config = dict(
    dataset='drawn small creatures on textured ground',
    train_examples=101725,
    cond_dim=128,
    norm='layernorm',
    hidden_act='silu',
    scale_shift_norm=False,
    attention=False,
    optimizer='soap',
    one_sided=False,
    ema_decay=0.995,
    max_steps=9600,
    weight_decay=0.4,
)
Rows from block 7, named by matrix and row number. Rows with one number belong to one channel. Each number is 500 + 25 x the weight over the matrix's rms, rounded and kept within 0 to 999. All counts start at 0. Numbers have three digits each.
# convs0: first 3x3 conv (model.decb.0.1.convs.0.weight, 128x128x3x3), inputs 55-65, a 3x3 kernel for each
# convs1: second 3x3 conv (model.decb.0.1.convs.1.weight, 128x128x3x3, transposed), outputs 55-65, a 3x3 kernel for each
convs0.9:501489490499483490501502496488527488496524510496515482529477486467499500483487500504477474471480483495531534528480468512485501506517484485535497507496511506494505513501513501476501481489516485513475522526483496476491512523527503517462519511523520525497505484470519473500519536482506492529505496484
convs1.9:511488508511496499520479528494494472474507473501502497490492525500523521502540492451502488492508505529517467502492500471483508533515493528514488488488485516485510488501516504490498496494479502504516492497523510524486500503511543495465491448526513517516498501507539501482503542502489508496508500494
convs0.10:500497497563542486551503464476496564461438546451515514532482506513524545551542470514475500493502517490509531494482475514541489488512525488496490509501503477473507498524502512525519496507480501522496512519497492482449516552474506536498528480497505514519508494502525489482463510478472457527458507534
convs1.10:521503482457489473490490491482517494471523507461505521528505493482486445508502497509473469508528498539512488506488499477488514525559505513518525477487506518496517494496496469515510495495531522535496499529458519490474522503482519475477496477481495500505516506517502517470507504517506489503530497545
convs0.11:479476498495535557510502505486464500497523494482521512513509519519498510503506516525509509491514513470477491504481539482489493492483508431441459448471460424441451531477472480481533496487500511476528518482472516517474498526517502498497502519501496515519496504505505503513508509483517492504526482527
convs1.11:483518494484508500479520494480496474506488507511495493498494487489479515481499532479530497497508490516498497535505488498508505483510493511512521415472531492515522516526466492511509497471494464518473544504504499494493537503486537505478463492505471507504478521505496497491516484477551490478534492503
convs0.12:504534509489505490478501480518471554494509507460532530494489512473483529491456488536519513482474498431459479520498493472464512482554512519536481516485530525539540478535465507511521485523479452467484507503492517514522489466489504505488497515510505488454489512516435500508526552520498501533502499491
convs1.12:533478491493482499535484504492505564517483503495504490484543490501491504500545511522553521500535531490503497527483506511475471479515514480455482449506478498496512458476513520499462482502490478484487492499486500511544518481495511513483534487508464521500475459499532557499465476497504456509467472496
convs0.13:538529483491490485484501486512517522517528486544503517466511520523527490523508487499499529529537506526504522504536493457505527490495506520495509454478543503481507504495472528476482494479465506482504471482508507485485500496481491510509459512477504502557507527516478526518501506480531476513494512501
convs1.13:501493527494507502501469487495498480521489486509482508513485493490507501511505507474495465520505505474496503479545506471452542512509514523475510528516505517512505505511504497532508501510491491516468499487485506540527509489504525478512478480488512525511531500500505498485499473510471545511488498504
convs0.14:494484475504491494469512495464442507540481534483457509481491451507528470474526470472505486487502504541476521573471487550502500519439474532513509476489508537490498467503504459501525478478462480510479502519506508502525514507509467492510442500518472503503551508523504535447507497494516478514508518495
convs1.14:489500492515506513498487536475526511501531483501533492521523500512523555490512455488520475480467499538472539508514492498482487554517456494484497490487508518500512504504495507512493489521533479527539479477503499506500492487500486537503497483489502499507528498517519509490498517499545476496526492504
convs0.15:472481488524515533497507498489508510520514504511445552511526480545494517493538525501495513495484495501504499507509508495525509480538503494496497507512520515481511471467486474528500482506500468506546513506503501509509518511491498466490482493464491537519481499495479543498511468500486486479532526508
convs1.15:484510443479501514492502496480504484478477518519485522481446456536542519491496486500515486503507540478476512493472511479450493520479460484512496498500508484483496492506508518515529512513517472475464471491509469499510493507502490538514486488501521487515502466504513489513511474476516468513509504464
convs0.16:513507465492481489493505524515533494491500505511488498506482518483511510525517521511488504514490513519481492490481492496507503510539504419455441482492473482582535476505502503487476509514479469493499497485480469541504523501514511495517531567525519530540496501528525482523493507515518517483498502513
convs1.16:501505511497520496499500504510508478513475496497522503490489475509481504568513507492497464484521490510505500467508503482514473468485514505524558513494514541506504503503481499495512501487486485469489500490534509528514481433503514541490495479481477488487494506470490485510510529490524490482499498534
convs0.17:500512513479453497527500512492551531533490462499444460517481562514507500500488487487494486520556478514480514489480486522502500494515527494517482519434502473490505521497511494501514494481525488488513492515505497526495493444516495503499500499520449488478510517475477515514510499511502536498474484501
convs1.17:464485490487542491483483506520534514532525526449460494507552486481452505489543480527505513505480518495493468502472482498486509503535540476495491491507496482497496514522518498510525499475446479469477474500509493548510518510504504525507538497518531523502510502497531554504475476518507482545447472496
convs0.18:517522490479493518461477520540495467530479463553480517500529503514490528497540474453500538453460515468505536514506513492503512519486487498510471532498513557477463505529486492533500497486492519496508541506486496506489503482506564508481494472492468477499473490501497509549497501474538516498523501523
convs1.18:522505500503496480476497487480505488509491465530520475518521477510518477503476476494484496473537531470518546488515483494515498498481483497501454467497487518502485485502505480486505484554518506499515477462479507482480512490501530520469517502472522501529523490500490476499502517470500464495513519495
convs0.19:464512507487517503447470491529509507470464552508506518515488393550417520593524547527543480489523472488515502542491450512550517460441527495504498533519490487553489454375472551551500630466464553482462559579491462496526479516541525399480514534493477478428438474558519576599476444472486524496513505531
convs1.19:502546496492460513513536493542534486474560525525406498487507489511481416492600495484540512507453508534464574462568528484544425504499470535535533459538492509528506547530451536446471498517571507487495493414520508529439518411497525503440508520532438433435497496488513525487507485498480596464524548568
convs0.20:529463435514499470487532557544485512514490513472504465509486495484505478454464554497460471581484498564446508498518485517455492499527502522503536420538535476434476460498515534552482493512484501481486537537482489510514501479472513486536570488513482534486511441499594481490507493505504520553571465493
convs1.20:495461504522500465485535523479550508514495438485483491508546534494498466452529584465494487514557506512470441474537542468481540527453504483550506472521568462438439480575490505477492504569500496478474497513467517547511536504503513509519510483531498484491499529522522467592502569531448496447503467428
convs0.21:518523490506489491479465468498519471472515480524521539497457498471484491460508518478509511476464490488487519519465514463509509506503508502500488546500515506521493500472500509479502523484506530514475507511509495510498496513508506493507485501513497490507523479499549508407524484499508501466541472498
convs1.21:500506518490535484482468499496498480501490480523513508489499525482547531487520522491509531517487504506492533442482521445522529502484495490474503470539468497476511516496497520490487518522507488453484509495487497496438514517497480523516514501509516509463503502490496529508503523490500478489499517503
convs0.22:528515475562444472542469449490533497525491486442490445462480511494512498504495515465514482507505470558503517519505512516443519504488502516516529509481505507487485485497501487488524544510505530538487515503489486504496483506491481534513486530485520512512510476481521499521492476469502518487535522439
convs1.22:499496472507535487514517517509508482483509491505511516497469502507501505522499526488494455505480513507508541491533501455567484485517463497544489482516499470485493515462493518496487522503491506541497520509480495499477465489520502503488524521501496499499489487499479484530532483472479501504511507490
convs0.23:496496507497520467510522504508499489542464432521495503522495476470485564512565567513532533479471509491500497479496509491474505438501537495517518497487525484539521509538478519497506491464465508496514512485550500494499520515509516527507503529515578513506495541532563488486483482485492497518439530480
convs1.23:477525495499506483498502512523515483561537453524489470466499500445490509482526514536520460492482476482469502487494536473480510512498524501490522515502486472498502518528529507501512461479490521498482495506523511493483527473513496491481498520490498475475490511500512491499497506520514494546500479486
convs0.24:527517492451491532486491517525479511486522457490510534509506496563486465547403504423446513485468498513533516520518524498442504520541493497510483489507498518471516499458513506504520474480481544512490477481500495490464512527473514491481489484481499462440466470505498518511495498540480497482443482525
convs1.24:506493500496505490489518504540455531503522494520508504475509546469461532511496497480478488520438501503491478578467470472567473548492461496504456492520560532484524496561532473511495512497512506477505482506479566498489480501493452443484545462496501514498494517523504477491459590541472501511499497504
convs0.25:484521490477449420465507447506526498493513531492493520494515482496453489511479504506524505521551525503527495535488514512530508518517505545523487352521601487507505503477494491497476495458513503520514508526539468485501509483487537513493517484488497493498490464495459516517510509508524507481498506504
convs1.25:528535499502541499496487539494490477489488500498496465487520506507482515460475489474485479489432456490488476471510495518498463470483491466523529444452550458493492522541476491505494495505510504510510542534483525519501500489479543491490471491503505522530537487490519516503500482506526482494524492471
convs0.26:499547482489503479505455434442501507531510479473489476450495508489597552525514528551556547547506480522482440524534487488482509515475483506477504455605465478457526527504502496486497471521470468506482526542524498529455502488473503507515527485459569503536556462470481479513508547456525471532526486502
convs1.26:527525546502471496513513495493528521504525511515482520500459531546470491505541466494513470480555492478468490420421560546410494546543506499548530527482557513461501505549517499537507469493483500503516494492507500508518521513455466533546537464486500529476498500475398471517521538540476445568543482498
convs0.27:511489485503534559510504518497505527484548501492509531503478497525522506512509486494491483507514520510506536512503492467518486497532517495525516531480506533496495496520478495496505535472509488491483514499488493506480475496486534538492500497508514511532481546503502477518459480484485475505496520473
convs1.27:524501510480487527516534474485524500482483514503484525520533459517473504486499464470481488534452521514513495473519525495515501482496488512518495494472478460472506510500489509481497526464507497518509512502456535491499522496497483539473476511494514530499495463475497504471552509480493500495515503495
convs0.28:550478454465511536519510541487505512497470523540516504495579563490365550480476497524466476495519546489517461511491500531480435505492460496488491481524526483474522484521476503476461494499491535505482496477508443495461505478524506472495515509480482493501521557505509492451541493473510507535497524548
convs1.28:487477492462514478468533521502523506493584428523508531523514494485522493440509526506508504480512487494544531492459514536547567476472431515518511468524530450525469540507524500467485492490513514509472514484472500483453536480493473525473497488490530462546543502457483530512508481466494486505500508457
convs0.29:497497487509537489481505487472479466504516487510515498480439512526565512523523482514513501488471531474497530463520490501509497484513491477530541502489506480523531558519499562465535484469504509466478490493520495490467508486482499475512483528515481520479523540496508486512521504449522521481499538504
convs1.29:518510503503488508475506466474496530500499492499476499515495501545466495516542509481505494505519523501495489501490513568454490502484491446491523492486515498471492452492478498521474491503483504468497498497502516479488485499526473534509483464470531479500494477524482516482508506477503480492535494509
convs0.30:469520503497507461486506500414557457479559504388481431529496506520487516529540501490506522496475500462480493537471522500550486531488478478472524466585502506484476570536565553514506571468514535508492515517470483490496543531521487484541493558468503522489472528497468498528477488473505536543468495422
convs1.30:547501506521547533563498514446499506504537511477518492487507520546518490469497519489559539521536415485478478501558504503505458536495501459498443525450487482486478455481473563431509440487477480495474510505481484472514501498475490407552428557558516503492499468518506446546524483484472484478495460533
convs0.31:493452469498502526513516547483517525518542516512502484494488499477555492504514507518538504500542492499534541490518475491502504517480472483523501507493498525479502474508503482500500510525507486502510497475477491494489489477503490528532491500452490536509484510521496461511490503505498481500498506463
convs1.31:464495507509502497510517520511489500497511486508502500518494497471486515519503527473478523504501458505515493520505497517524486496495516491493520501482515532506530523496495509509541502506514512506520508521515476493516498503495488485498470515492503500512496510512509497491535500493487492493491491503
convs0.32:531508504501505499509481542496498513501480514481502493515465474472517507511472511480503441508463516490442490513472523502506500502506512497514492483503512516499494452511506507520514478522510523505527464498486511488491456503487481512495531487487465560524506529512504520495492564516469509493537489527
convs1.32:472504480506475497488529493500495491495515498509567540535508515482509488527472498527495492497515473511493498506524518489517515515459479476470479491488509489515513507529510445507479483455508476482502478478538494509484479481547501460486481526537548525535494458485488443504478484479478509519485492526
convs0.33:534531497501494516533476475491529467497418479484482499531500488540523466486475475461509529494469477474478525475533544503480513497503452504497499513482510479503513488481507517497491509507535536517538507560518503445475522492508514519514495491514506492506500536458483507505484477480499515493471504502
convs1.33:505479494498504514494500505489505511530553506495485544536494512490476469510495529545524501502491494505487485537486487479480489487462507480483515487515511520510488448488517483514493479507481552532503513474532462459473478531486454486507481525504459520535487548482518495504521489491495515541525479517
convs0.34:486490488518534500526496468521498476504500517523478488490504487492513499504499492493488531483493517504490526488490511499493492525496521483494509501494505513499498521515465497518504517499482500477522507507493496504505547489525541493508510481458469492529506498518472485464539522508543521479524511446
convs1.34:507493494496472491483495508534508486523503467450488529510490501469527497482534468491526487504478491468499518507528472481510516517526524508510450506489484489500506482506492487502513492502505509494492480507517498490493530518499519464464470487488507501522507518505488474497516512471498496505486505497
convs0.35:512509506489526508499502495477511499513502487498518470500510500510489511505506479493485509507534514473503487506508493537480460491505505512484496521392460478492425508488508499548472506477482472504491502519495508506495473476471459495472493468476510484509466530476519515499522494512476555519495511490
convs1.35:514482508495508496479495510506521487504497505511473494466497505503492524513519487503488518479496471471495500511537512498511489518477512562509491487504523498488491542512510529433523515472509479498542536479487484515510474501492482457507491530494495488509477542492492527507497521511498532485480505513
convs0.36:545537518529470501500505545478454485528537503503517492523508503505477485516465529505505521483480497518486465532525511496490504515522477514505487489493505498480490490509486471505512489518508490511499497520478511529510481458506516487495483490505512495499457448474496486517505505480486539471497490463
convs1.36:501477477466540482523473471503484486507534491503550507525507504491480517529480513513512506509477517472533494512470489470498493480477492475475492504519530526492538457487464504506471496494515528451484519494456519536527523488526479528544471540504505523518507527551509511527515487542506488515497481473
convs0.37:514567491542487477490447460482500462495571507494478533496505532509437430454443484524464460488507507502547475465479519495505541528495516496498509549486512516522494450509454460477528468525478478515516490465529570503525479513471510520502488523546418478469480509473494603543521533535516445526566528552
convs1.37:519521508506531480504496487501485545490482513518484519519493528498533519483430504478469488503496521547466503477466531448504498486532521529476530541535465532545527512512486478477488490524525521528503479468499523459520480480483454520529482478519485487490497486525484491494499475448430579486406492496
convs0.38:514505530527486468471448479524439504488491541513506548505451511486516493476488493488515491499479488514521554487525519493473503503510515489499513507516497521525504497445449496483489486477503510458520489565514495485480595508528512522488495507517499508487493493520482519474530527480496493505527518515
convs1.38:500531504509500529484475480460469511487500475508541456510495526489512485507504494514517484517484516471492525484534500535518496450492491489429501487510477508522525510482499510505507542508519502500496507409492487505524492499479484510506457475471508507513513468493457500500499481468514523492531526483
convs0.39:536538479533524498534488515541547528472521507547518486524470467490438512428494470538473455515471488512491493492495507513537520515478503511520505530484539493494495521469519473500454415560503481490541455478512474480516441504521490550496506480498448466468464503439542475488526468495498530479519512520
convs1.39:514498495473537462491514487489477471487505471475466478479524552527498504519492500514471513518529505492489502494582474473506500441458563499515511503500471491491505456464581519492514539519492483501506462481496466535517534485552544487472513539476553496517527494538508522532502459537487504478472512513